A small sound classifier, trained from scratch: arch transformer, trained on songs of 200 made-up bird species, synthesised, often over outdoor noise.
Rows from block 5 of a small sound classifier, named by matrix and row number. Rows with one number belong to one neuron. Each number is 128 + 24 x the weight over its row's rms, rounded and kept within 0 to 255. All counts start at 0. Numbers have three digits each.
Before each neuron's rows are labels from the 100 clips, of 14976, where the neuron reaches its largest size: "responds to" is what is common among them. Only what is clearly more common there than usual is listed. The data: songs of 200 made-up bird species, synthesised, often over outdoor noise.
# gate: MLP gate (model.blocks.5.mlp.gate.weight, 512x192), inputs 64-127
# fc1: MLP up (model.blocks.5.mlp.fc1.weight, 512x192), inputs 64-127
# fc2: MLP down (model.blocks.5.mlp.fc2.weight, 192x512, transposed), outputs 64-127

responds to: warble; high song; buzz; first syllable: buzz
gate.335:093088105117128147109109128126162128146128086163121128050112128127128164128128128128128160184115128128128128128128128129155128103157128154046128074128149128149128128102104128128128128066124128
fc1.335:133128108118164085116120162128151128122128128133128128128134128100098128128106152132096098128144148119112160109125128128107232128100140128128157114106187128209128119134128128128170128091138117
fc2.335:092080128128128128128168128104149128128128128128128154128143128101121128134101128156103128127128098077141212132128128128137128143105110128128155153141128139128071128109098123159128066128131115

responds to: reverberation; text has "reverberant"; arch; pitch: middle
gate.126:095128128128155128128088116128099128134128151158128128128128128081098128122127120115127083154129128101128146128118128133128154098129126128124118128088128159151128128169128124127144216128137141
fc1.126:128153111128123128150128136129057154105141128128128128131144128128053128128130127111128128155128124128128123155142123128128194186145128128160105103128128112088128116114084155155128176158139128
fc2.126:128127104156128090151176099124125170133128101121128128112167128091128136206138134128128128103128137200128139128130160128102147074116125127128112077145128144128148159150152128128144128139147093

responds to: upsweep; warble; steady whistle; fast repeats
gate.426:185095134146138116145136096115128129108114131128129173144128128148128114128128175108100168131094127104171128095118132157110185128128128130155144128206139109128124128172128112106149125065121123
fc1.426:128125126128103133066114161111109128116179108122128102148143139172080184158128118128119109130102131114089070128082133128175103164165157105122098128114128147095146102128141175128136120128127166
fc2.426:128128128064129131165143157128147156124135128128099162139174152128140113159128116081092128128107114128156138130097099161166128120128128185182097128128137128132141160164143128174128090178103128

responds to: dip; warble
gate.156:130128131128095128154128161154050138123155141128128183128169168144122157128164128108128074128128063107128128129135128096128149107128097176153142141138128128128133154128128124133154126133177109
fc1.156:128128128128114128164128099119128147136128128171150097128147118085128157131128122123132122130146167130128112128168128111155065063125128128113134149106128182115083167128128150128147150160157140
fc2.156:188105128128121111182155128118224128128085159133128159092128137129124144113163151100138118053128123142084151128181174128129128081091128139128132128100120149134128165102128125136128128116132109

responds to: upsweep; first syllable: steady whistle
gate.134:111094128128125153151130111136158106128104104142141153128115129128167128134128142128138144156116083132133143135185128110128128099122128146086174128124128104182144147159129075084128130100160131
fc1.134:128170128127128119085128144128111128118130128112110091164128128174087159137128117167128128128147179089137128117074113128120112141098129124135072128144134166093124121104126142178076160128128148
fc2.134:132168166130128072118128104095121146128112130117119146138128135137128151128105150139158128117135151101172140128063128169136173122128128128102082101112127175128128146122140138128114161134128128

responds to: pitch: high; harsh note; first syllable: harsh note
gate.448:081169127092128128138156128128108128167128181128156136118089133093142097127180083128119155128122131099133150145169147128115089128124128153128139130140083167117078128116146148168108081134156135
fc1.448:128151133134115117204107128127109133128115169182098099153108157118128128145128094128114121140118152077157119090150144128117119146087159128089128124135128178116047145128143142130145107131110128
fc2.448:094160126127162128117142128128128110138117190137056128128116128128135097145118073128124171139140152128158128128142128148107128160101094128117139133136151128117123149136100113119079128128128097

responds to: upsweep; high song; downsweep; first syllable: downsweep
gate.369:110128154128117128128128128128150108157131121119161127092126128094130124128132146128118128093128177128159182128163113105128140128128107128128082116128139116128128110083128131073166129128157128
fc1.369:128125139128169185100089128162132127128113156150116128128128136121128128128119128128087114108167114138128191127166083127057128129107128080128128118083214128113128128068128128128136179134128134
fc2.369:087119125143128128128141143128128119077130099128134081128128128151139151128128128108128128134138128120128107113192135128128128128128141128128144124128185119120142117189128098128173093128139128

responds to: downsweep; first syllable: downsweep
gate.509:096175138135160098154128102162117166128115133101137120154152098128147184130128134128128151128158128132154128164128128108156128129132128116148196128120125121132128141128121089142129145154133143
fc1.509:169128117121115126111188128123146128128129104103140116160133102128117080133128155158149131071128094170092154123128128128131132152124128173141156171136104106093128137078177120128149120128108096
fc2.509:131126091121063156156128145101142112148145176108144128121112128110121128128168099106133128143119144128119079128131152143115144181121132151114146128149083112128091146115128118128124119099114135

responds to: high song; click; warble; first syllable: warble
gate.449:125151128128075124127103137115088128135128097128154156128128137135133128094118124100128108136077101128094128148128077128130128149155128185121131142146114086093109128112128105160099101140163128
fc1.449:121128128128080119160071128131128127128174128178118128167128128179128095152128176128164132159085097111143099125128089143128128141128128093128128104128175144128152183115128126145136138128128128
fc2.449:135117127100092142124143128113146128080126140062128184115128155128111169155127099145087123099125129114128146117158112159119174121128113118184132128108128128063128128128128123125127173094119164

responds to: click
gate.141:132128128128126135128116132084080131119172128128172135128120128158161142131116093108135134135114084064128109126128128111085158103162087149128149159128111151128102132150117128135128166125152156
fc1.141:128115115128092142128128128166128158128193123128128124113114128128128128122135128163128128084056128128146174128170128128135099128059203141128128118166128128128103185134180148128125142105146098
fc2.141:093128128139136116161126128132103128128128162183128120130057118128118158117197115128159128120128059114128128132131128108134135128152136128169161128135077128128161128175060128109128157128128153

responds to: downsweep; pitch: middle; first syllable: downsweep; arch
gate.314:118128159100098108087114166128152112115109089116128104186133081159081128128166128148109119159089135151147146094123128128128106082128125155119128186161128169124130128139119128128127158158155113
fc1.314:178137089114128087145128094128114135166121131125113127128162114123128099102118169128182130102128131136147115128113122159096128128086103159095154103152131113170108130088164136129129128147103114
fc2.314:115128115119090117136117128070128128153128121167157134149128137128122128128167144083139159134128094165145101145135144119137063128156168128125119134143089128163099101158134128151097128128071087

responds to: upsweep; first syllable: upsweep; pitch: middle; arch
gate.511:106128128128077137148128133116133084154117105097128128109101137159128128103160128128128139160080141068128157128172106087128124120136129128075128133128139128128128107150125134128150128130199148
fc1.511:128149159111115121128128150137128064116128130091113094190148063123154159146128156128107128131128128093117147092132101066128171134156128137112128110128134140143128128128107128086128132133128132
fc2.511:095128150128131098128128112128128119103130175050148146154116145128124165083172128128082128128167158128143128121113089096128133112092112115153157093151122105170124091128128076128150112106141091

responds to: pitch: low; harsh note; first syllable: harsh note
gate.184:128126128164128094154116152112174118128147132165118119147127146128097188128140138128128087146128124086128151098133128128106147155128128132122147146105128164138128129113129118100139128104167136
fc1.184:128128086109128159128130136105109114128128130141126136135132137123087159088124075130122190206165110128128128133173157175148145154128128120129112128157114141101128139148082135093113092083128130
fc2.184:109175117153106128138118128153176166113128128128120183176088128128148123101128173128114106085119128128116149186150127128123139154128140128116128078178179116137128145106121101173156128128138130

responds to: pitch: middle; dip; first syllable: dip
gate.496:128133120155132131128099177148129154094140129128128160120160128142125128191134135128147122128148087152148155112128140128128140136114123152128156098128135128162128120113138066108109128182128106
fc1.496:128128153123128128152102149155128128128138129140113166128128128134128174135167168128077064181128166128147120109117149161140108128135137132128128112099146090153128143081128090133144096128128124
fc2.496:125109128128128176128162130128128128107128113125128111113123103128167095109144175128120128117147128128141114113137128093155128118105095110164125136139171128135142156170128113134108128112090157

responds to: pitch: middle; first syllable: steady whistle; warble
gate.354:105140128097128188102113169134067128150158128128157128128109128163167128132109090124128130128110108078170118138128128099093128108143107182128098128139085125130128138128153112128161128130128182
fc1.354:146137128118183128101128190097128128138128159134111128097128128114166128147128128141088128154128128128105099128128128178128091086157128128128168128125128128127128073152110098108129176157128146
fc2.354:198117147156118128128128128104087167126102080152144154128115128117111086166128128127102078151126128156165128099128111137128088027127095128147148128128129102195120128142128128124148150128128118

responds to: rich in harmonics; low song; steady whistle
gate.75:149110128105084151154123158128085127164164152144164108128099128139142122138145109111128098098073103104128124098137133128098128128128128151128136117140116104128089136127149128128167185128172128
fc1.75:097195145128128128219128128185158173113128135168110145106128128130128147128128128128153128162128128151128128097130134128128128073129128128128128097128128128128095128122148112128147112128154080
fc2.75:088146137080114091156129128128114228164128110145177148105128128128128128128086089128082128128097104128128176126145142141128128116137140083128128072098132095164095158128128128128104141103128144

responds to: downsweep; first syllable: downsweep; pitch: middle
gate.374:142126206118111154158084070121135127128099089094128128147128140140128128124172128128128138102128172128067127142128109093128128086148128128136090141151132128128128098131076128128128167160172128
fc1.374:133138143107152131128128145188128140147128128137128116103135070128167141118128123097113128157128124128147131128128104169128154128112163166152177119128128128162189135119128128154156111124116128
fc2.374:074111086130125115089120125128129121146128082128128128160140128115136128113126065128101156145128174134149165138079128128128128126179136096128181173128118187128118128128128141153128128128112141

responds to: harsh note; dip; first syllable: warble; first syllable: harsh note
gate.234:188171128153103098134134128136095110116164152135128176162142197162100155122107128104098075128107128127135102122128128128127095128093128096100128121101104148123139067141178174151161120128129128
fc1.234:159128080137128128144119084128117128140128154186091154103125128079112128173159128123128132128125128123089128128144134088128093104131127128109168087128104128097137128145128128147183128142161144
fc2.234:113080128110192136087093128182128128136078131106144122142111126158128122155126135109116146117128102097145128108156102105081121128129128128174128183128146117128152185128128157134141143156131163

responds to: click; low song; first syllable: click
gate.241:128122128128126160165099180157091133128180184129133114086152150134126164149134086128128128099128111128128093128105122145143073128140139128149128127128128080128071125132111174167114093105092146
fc1.241:100128134128145071147086119128094128110128128128101151128159128128087129156128122128130113122125125115153167128128086128128158094128128133142128162096084139184102158170128120128098128120128134
fc2.241:116150085133099127128138151121113181128189099110123160093118103109128128101128137087076129161157111118128104139128128086169151128172075168156145117084128132145121148129141111128091083073128102

responds to: warble; click; fast repeats
gate.475:128128128133128128079102128164098128188128113128151130138129135172128186160114128148132128162074116093109111195128128099128118158128114128080115128153145128128118136136184158190105093125124128
fc1.475:125128108091128128124120128128128128119162129089168084117112153116117122087063071082154164138128132128132128128128124108099144161179087061162137129107138105096123138128138128106128091102145097
fc2.475:128128128117128106132125155121108105106149146128134070148144137118128128154046105076136128144174158124136114101096128126128095100175128128109138108126138157128157149156128128152128101145127107

responds to: warble; low song; first syllable: warble
gate.59:135074107128134128128128155107152143115121115128128078116075152135128122109155104128121128128098162128140111075128135128147128191087128128158161128120123186130100128128119115126127128104118155
fc1.59:119128118128128084128128162155077128128118161204131107061204114067122126128128128112169116086128132144112102128128104128128138114126162128113131173110082108128128160153163151165066128146128093
fc2.59:155128127128119128128140103145135164128080145134128079095196117097156117128088096111124101062121159146104128128123128117102114061117128131114124158165129139129138107100092133131128091113128131

responds to: reverberation; text has "reverberant"; text has "room"; pitch: middle
gate.154:170128128128112154137051128128128112163173128146173153113128139152139130077122111128128129152100128072128128121135128110128166143130128128128147135151141110147128087128108123104122140089122128
fc1.154:128123104131127128115182110099143138117128128105121128128128128089162123106145128139141150128112075134128090105166128137128097128151129104088071112128128120140132128128120128140142128128145183
fc2.154:046103149092128093128102132146120128128102128128118128128141112099128128079128091105128128140139140084128111147160128142128076168128128156128128105128049110185084128114173128169128135163135128

responds to: high song
gate.402:128117128103110128128128178167152108128158125125128110072128114128128156047122093117128134176135128123128132123128127128180128128128186183137104103142145112133128084116153159146128128076115128
fc1.402:128146128090160171108128128127128128128135128128126144128147128124147124185143143126128122128081128126110138128085112123095128153187113080128147146151111121128128180128118128128128123147128128
fc2.402:160122085128135104086125183132153128128128127139128142133128141115128128150113117097094140090128131128128128063120145154106097128124128128174136128128103140167109140128142124128160128127128142

responds to: pitch: low; steady whistle; first syllable: steady whistle
gate.485:128111128128128171101128173122116100102128147115106128081152096113215110161169143098153125112128117101100128087123119152109128095149174164128137159128067128137085104128140126134141171128121104
fc1.485:135128128141128128128128116126128128151107128183128115108128128128128128172178187128119102085128193128096128131128088175128061151122072171128128125128133128144129135101187143128133136160120131
fc2.485:140128128128119128152052128128137128092065128129136168160149158161111103124092128128134128147128106121128091128128092140128128075128095101120121074157164128084145137128115106117120179128133127

responds to: dip; harsh note
gate.495:128154128128132126073083128134125128120163089154128117139144165186079128128094143128159042124145144167137109132122128128128104132104064084153093087121101128128087116128164136144150119128128128
fc1.495:128128128150120110140101128109128128067130121128118117128128137151124156128133128138101128138117128103146128115129115141149206134115153123105122123128128125128124141168080183130189128128150140
fc2.495:128089128152128133128149125132131093128128146135128115167110100132128135144128128101128098100104128131113151128133183116104128128096128169121146128128128128128128139093119128142141151128162128

responds to: pitch: middle; warble; steady whistle; first syllable: steady whistle
gate.31:144128134120128163118081120128086128153118092125133128154127128182128124114128140150127128128098106057153128147137128105128128173128122194092103110167128108137124119117176114153128163128123146
fc1.31:139124128128109079128128130084149128128128128149141128128101173073128128128096128085146094108128144137131128073123188122113128128131112061143137162128103142108128156128087144128149128128173128
fc2.31:092128112128128098136142130068150128088155146152128102133110128113163140132128128054090128125152128128090149049128164128138113092155135128131128173094128164141162173128089146110170122118144115

responds to: dip; first syllable: dip
gate.504:128128084085120128112132142128077145128128128139105128137145110174129128098128101152092120128109128116131125128094128128145139128147160137200140099153152128133127128150146128128168128092139177
fc1.504:111142090128128128130053128133108112128128138128109194152120170079133115074137147080117128144128147129128128137130112131109182161128127128128143126122155104132128179126128094131126151127136118
fc2.504:204177128128107132128139128128102094128173177142082094128121136146128128128105128152128128128131092161128128113121128128147128092156141128166128115128119128128099089090128134143147073164171147

responds to: low song; buzz; first syllable: buzz
gate.506:056143128118088128197089128158056130131152136128128128099139128123113160135128080122127128128155117131131128112140128128148128128146157128143128113094128078145069146116129152128183128104117163
fc1.506:091152128098172189128122136128073124128152183128103126128120123124183127150149110122110087141122114128099128164100091135141084091128128133121163125128097123128104128135123128173135128128108165
fc2.506:129174071117099118147128129138143127065138139119122128095128128128117158125140149068065097124159083142126133153112128122128086075128128128142109122114128131130161128060128174128124100123090128

responds to: downsweep; pitch: middle; first syllable: downsweep
gate.120:141096128128058128145092157150092137143149128093128154130172143128128130135095128099128145143128128110150117125072082139118128128136088128128132121178120128121147172121128128155142171128151128
fc1.120:128195128096200128125128117130184108162086128128166128104133128130128138085128085171128128077128140135159128128121141128091105108139128163131138131147078151128128115194128138104100131105128128
fc2.120:164139141167145130116104153086122136144112145124120128187154146119118122128128107108122113149128150126140128128130166104103150137128154128123132112100202128128148126128088099128116148153134122

responds to: harsh note; buzz; first syllable: buzz
gate.462:128101170135047128128101151165152123150128137128155128128128126157091103128128128100128147115102132104162152134185146087128128084128136071140100128117128088114167118094128169111128116110128163
fc1.462:067128118128128128085101100135143138136128106128112128109167115105159128121109148136142184101091128128183165128138118128128148141095125100131166103128155128172128156113128101128128128108069171
fc2.462:088068143116103149128068128123128125132132141133070128147128168128128122139097102128113127109128124128141128122138128123161107126120129109128128124170128099133105149128108128170123118133126110

responds to: low song; first syllable: warble
gate.240:106147187127095144111128128145065128128184098141171130134085140128147115128112095127154152122132100070128128147151092057160121128133091154128128128137131117128135156112132128141151128128120129
fc1.240:059128128151134181091158128195121128112160101128128128128128128145128128119128128128131177147128105099128102128146118066144128123144110116128128159128129120094128159141151128113118116125128128
fc2.240:128142131128110110105131139128120113111119183099076128128108128123132128144116128128159153128090122124121105153129145128183127128134093110128128128108130168190139115122128127128121162169130152

responds to: click; text has "noise"
gate.364:132105155141128128151092128073094150113184115165130112128135128114079127119128128106144098101110151171128166116128128123211128128113123111145180175122130128173128097119128182117116156103128161
fc1.364:098112107128128120172077099131128186128124128137128155123128128128117179067128126128102160151128128154138144128161128106139164125081090128142122128147154087146128122128079090101153135087128133
fc2.364:093140073121128128124112110135119104128090155172128149131151128128131128107120103136126132143128065132128120188185167128128116149128156128128116128128124105095128132093128157128137128155176128

responds to: pitch: low; rich in harmonics; dip; first syllable: steady whistle
gate.123:083128160128114128128065128128129128098128105107142163128121120106128153135128181122099130115128161128128138120128059080128128157104128128131157160126114132140128096121176128128131142128146107
fc1.123:128081144087138147128128139128128128113102132116128153128093128121128128116128134143070128120070128128128128072119128144163128167172128143121168151128139174148122128137098150128116158128094128
fc2.123:128106095079117128130128127128112128128072128128117128122081168128139146124128128128113128091102061089154128165128114170107092124084122123157163128128125133110128128133128077129121164124145143

responds to: click; fast repeats; buzz; warble
gate.334:128168164159166144099166128128128128133158110151128128138128128134177106145128128128128131167092067129115130128093094124104134128128128128128142128152147124128155141107137128149128152128128118
fc1.334:128165153128128191128128128150134128113158134133128154128127128098148128128128128161142104162128150172108128159103081149132128128095128085128128128164093128117108128148087102128087135128128147
fc2.334:136063128128148128128128101128141072162128136128076182067059152130148072116175096128125136145122114119128153146151128128128142110091128147128128128128149128168125132116094105077111140128120139

responds to: steady whistle; first syllable: steady whistle; click
gate.158:128123137182128128128097137111089116116128128198128134151145119128128131172102174128149122160103116128124128137128098167062163128100095128086128076126116124128128113089161119127128152126146128
fc1.158:155164139128084123128128165167094128128103163038165160114142128118090118117148128142176129128128097128169106149149088128128099143124149148123132153147128130128101128084074124139105111165128090
fc2.158:075137045166128137106098125128135163150142093093102174128145135096142128109128128127173128114130124128144140128133128102128109132128152128128168104156110136128154097128152128128068117128130135

responds to: downsweep; first syllable: downsweep
gate.341:173127128093077143127128128128078129128184128124171128128119128128139116128142103131154128128128146093163079066150104128146128128128084176128128148145128082114096128128179100128128128128114116
fc1.341:137066127115125140128093164152163113147128206128128083115128120128145165135180128131127124128124178130170125088146190128128128164135117128123128128152128128128131128153128128109083128087128128
fc2.341:161128098175139144128128119134169090128128128150064113117128160146121128128131179099167128128110167136103129153099128141108105059120128128101104061128161128128161134088080104137143137148108128

responds to: pitch: high; harsh note; first syllable: harsh note
gate.125:142128113184128107094155128105128160143171128187130128128063128128128128128128128145144111081089129119140128128147158157118079128128139101098156128095163161128083165117154167128147128161143141
fc1.125:130185128128109102128158145110066187128147128144161146140124128128107128143077089157147098136128098105109075154128148148108109129118113128098114128105128128095092130128186133168119108163152146
fc2.125:143122197151170111128128128122090113128127160128134128160117129161128129059115128164123128110123123128151123134128128145128166128094138128100128128128128110128127158128160168119135211124089128

responds to: rich in harmonics; low song; upsweep; first syllable: upsweep
gate.288:128128128131128119090147184135116128132128128128135134158128084115144153128128128128117106113128109128136128128103097128096117182159128146145075180128128128128134174099128104101172148121168156
fc1.288:184142132090135206113099084103128123128128128115128123128128095173152128084134128128128128128118120106141128152128128129128128170114084121110156128128059115066116092128088142128122202093105148
fc2.288:104086148128123142104131128128136074144142164122122137092125128140129074123118176128128128137128150128106153146116128128128103208097126123128128131117126126150128128104128128128105147154130140

responds to: downsweep; rich in harmonics; first syllable: downsweep; stream
gate.219:072139181127128156122128109128158076120124133148128128164101080087128128128151139097143128179105147115127119135128128128161141110132128128074182150173086128128128175111096109128122128128127128
fc1.219:128142167142127128126054105122141100128103115098177128146168116076117128142161129153158128128114133190104120137114061140128127101145128111097105138141128128134107104121094127128083163160128120
fc2.219:150123128123140128102124128128144113151094172120127101056131128136128144117094103128139112137148128113128090128131163128128118067140112123093154099135128095109105128139139175083128081110145128

responds to: harsh note; first syllable: harsh note
gate.412:128072182128106136172128068139096102148128128098128129128128128108160128107160156155090128117114132120135128128160128073128123142128129124123150134161135088161131128128128161128167128087128132
fc1.412:133122119159126128151100119128128166105143122146154128165135139150097204132129133122105128112095112190133118126104097154128163128118109107128177095091130126128128128118121141125120128107106128
fc2.412:124119126128170154179148086167128133128082196128128128084128141094068154165128167197169128146111123153128102118117106128184128149077133132128123163129146164137128133121128151190128111181131131

responds to: dip; crickets; first syllable: downsweep; first syllable: warble
gate.439:128118182128134128113128119134146146114102061083122158175142102150128128159128137149128083127128121128144138098101128128128130128128168121147128163128074138151128124128096146137132128161132129
fc1.439:108106108141128128105138164128125128142147128166128128136079170102128132082150108089095099123128122118097124181128160101179086168147128148122128117111124175128128128128099109114092128106141128
fc2.439:153097130134128168115128115128107117128128098152128090140103128128122128146128100130125091125128094097128115082143078109128150159128128161116163128080137128128095152141170097128112166142142135

responds to: first syllable: downsweep; first syllable: harsh note
gate.501:123133137128147116128128135141128128182128171128138089138086110110128085111128116093128114103117092114111142114128153128140125132168085128104155128192168128131157128128136085114156112128116128
fc1.501:128128128119120173128128160142121138128132128145124137145094122128167128149133105125128140145128099071127128121128134143162074132128150140135169143106117127080128160128094127128131154128128168
fc2.501:128102148178122161133115128119135128128173102166179128169091110128128151100120141164065128114071128128128128128147161127172084147168142133142128186107128188099085173160124100150142147127128147

responds to: click; arch; first syllable: upsweep; buzz
gate.204:123128128112154108128088128079153092176118128154147127131128128128107122058128128128112128147128157131128147129128128128158128133128128128134128145137115154128125092178070147134161167105166132
fc1.204:089133152165124120128129119152137163068141166128109137138089128167117177146102122085138121121105086109128103143126145146146079128128116132074128104130148108115121167063160107173138128144092154
fc2.204:122112101168129194080111108121164112123135144135101128101105204128128096141141167128123141141071113128096115170141157131128076101058167169128140128100134128142153128098177125128147149156087135

responds to: harsh note; first syllable: harsh note; warble
gate.191:156159113133110104140130178111128138128128111146128148161128176149088128087128115112116128158118128076128128128144159128140169142156151144146128114153152128118140154199154104128128128098166122
fc1.191:082105155137128128120130118128127137120121128102128124128128128106118101158128087158118128128124076166102093129128128103128085131139113132176104169079095128140111141152113112128106128161091128
fc2.191:084082143104129150124128187115128111128128162094128128106128112128102128152180141147128119129128108141128128120128128099154080163098128120181149118128118153088127080120117148128128161151143093

responds to: first syllable: downsweep
gate.223:128126130139095146128097156128128137152148130139152128128094142128116128117121128128128152109124141111141097077166106128128128155152152177110116128139142116122088136128128100138128138123155124
fc1.223:128096128143128128125050128159115138151161157128108134087104127128122160084146145113128150094111171144086128128160128128128152194128172128128128127128128071128128124129128111184098112102095102
fc2.223:193097128118128134164126093145128078157128127159128124128128128100096128156152128128108128100107128128131164139128128129128128093113165100128128058128128153128128093128111110131137107128128139

responds to: rich in harmonics; harsh note; first syllable: warble
gate.207:128180115086107128128125174128066132128128128128128169128128182124125124128128069149121090104128115140142110128095105128160126129128121132175113140128090142152065165128133127132128140149128127
fc1.207:149123126132128156129086130128106108160152121107128152128128128138144128133111153090085128107120147128107151092050073104128120128156131142163131128095148128134128125128158125139135127118119136
fc2.207:145181128147132136130077122128100160112128084164128128161112128141128065109128164127080091065107128128145128083109064128128104116128128128128128128125147113117158174150130137163153152111128117

responds to: reverberation; text has "room"; text has "reverberant"; pitch: middle
gate.178:135138114131128162118110169099128115166169138172128127128102148106123120141149082144132128128128078115128107080128134152128122128128124155140139128131098128128037128140128129140128128153128200
fc1.178:149128127164125138121128125128162128128086143160128077108144128128128116124141122166128175128152140121172128086128128142119150128128128126135157108092145128128150169210112128145093128128128157
fc2.178:136150182173092128146128090128128081128128145128128128128179106128142076154098174150111128115093098107128128128057128072128112116124168128127128109124132128128137064128097164139128128128161144

responds to: steady whistle; warble; first syllable: warble
gate.350:128132128132114128108140128113128142110178148136172153128155128142113123164128131143128081144128144056171193139147128119098148128128128169153128128147128140126111123124180128128133128098128128
fc1.350:128125125215117137128128128133128128106114128128149101128128128156128128101128128129105103120126167128133128128128128123111128171160173128107102106128121128128107126033153165144128128128136159
fc2.350:093117091126160181128128094123112155128136141094115104128138128128128163092156140143128153106142156077128093143156114128158144155175164127131116128138169128090113130100132128158104159103113113

responds to: click; arch; first syllable: arch
gate.483:081176141147164149081083104128115117127128099188129128198145122128128134141121160104157128153128114145102128183128124119112102103128099123128128123128147132132153137100174128128128141128119147
fc1.483:152167128128176180055128138128128128128128175128152135115071145102170102098128128128099128158119112119126128132168128174128128128134128117140133128128118128111128102134098082109112128095115162
fc2.483:080128128187128128113082128133128114139128132128128128093073191164113124081172128128181128124087110128112097128128164122128111128072128152099153154139095142178122128150128121128135147146118128

responds to: harsh note
gate.10:079123174170115198133128128104093124128183102132184128119089106152174137114128160129128126157110118087128128160112115072128115131158091128128140182129132109121128131128115128128128146130128132
fc1.10:162111132107128186175109128119128128190128132130128106128128128128128127141128107137128155161165128150128117128125128128161106120128170176099118143128096128141116076200112126131128128108128144
fc2.10:148133176128128189128105128123113128178131145128128128128128128134128128122128118128152128128071182128107135128122123117130128128111100126088157142136147128106128126114101114128120134128120132

responds to: warble; first syllable: warble; harsh note
gate.136:127128130108087170138124128143081128128115068131105100128158163170118108126071130142091128157153097130128125152160110069093129115128128128166128128174128128117128159178125128088147141089159128
fc1.136:128141164128086169128121128128093128183128109100123123128174128145105072147125128126111181146127128145128128125136087083074128124158128135151121152174177128141128128128134147099128128128171103
fc2.136:182110132114100098134177094149128128181134074131128130122188156139104121128128112180128128146128078122120104118180144111128132118156119128141123122128154143115128128128128162128117138130121128

responds to: warble; first syllable: warble
gate.437:112128192128093170177167098145128128201128111128137128171141117128135134128150108153088124147128157143128160128128140111149128121142128128128137134164154110128143128158113113092136128094153128
fc1.437:136093128099144069091100107116177106071072104131123149084128125128128128128154172163114128141128128158134128128137128158129142142139114146121151123128128140158151138079118128143097128166106135
fc2.437:133158129128119118155128132134128128112144128128080149160128189128128144163099083076191128101181155194119135124108101158147114119108123100062106128120111128139099145128123128131128088128128100

responds to: dip; first syllable: upsweep
gate.16:126128158128128181120128128120103110128155112154169143129102128128158128135128128136128097132104128128128128128128122086075128131128128171158128173136114128122118128128122094076128182083128106
fc1.16:070128128137113153108128132178128127133138143198128128123107117081110135128128128128086132128128118173088136136159188139126071104161128125150092128128136128117128152130129075106128158149128128
fc2.16:080100133128128065128160117142107186102128131128091128128128119128108128153143129123108126070128128154156162137150124131128113084128114128147128128128125108128110110110128134134146135137100128

responds to: steady whistle; first syllable: steady whistle; click
gate.337:105157128155128127133109090149080117112128117162116150128128133144142163177128161137128128111128085144103128169128078128124128110133112145128108096148085128108128132114165128126145128109128121
fc1.337:109128121128128122128128086166128128149095100150128128104158129134128192147096179128148103085095102128110154128128122128126160081128131128041107089128128095156151132114147128125128120126142131
fc2.337:166101177123128117131128148146103128128155128158115105076128089113158119154192119128082128153128128090086128138159147174176115104166070128107110128132130128128168138092101128128128146145151150

responds to: steady whistle; first syllable: steady whistle
gate.227:080129144131128194076124105128128128120132106128108155128097093150160128128110145128151111147105102113087131207133128128167145152133129155117161128128132114105136128128126128140108136130135128
fc1.227:135096133156111128166149128128112155144170152153103123128132128108128154151091128078171106058116084110118133130127166128145128122144113101142159127125126116097142136119168141155126086096095117
fc2.227:150119123087130096175170171131128107128094106154137106118115128118128133142128112082147160128135118128128128073122124092113091141159145139128100162132140141136169168108110098102144128123128141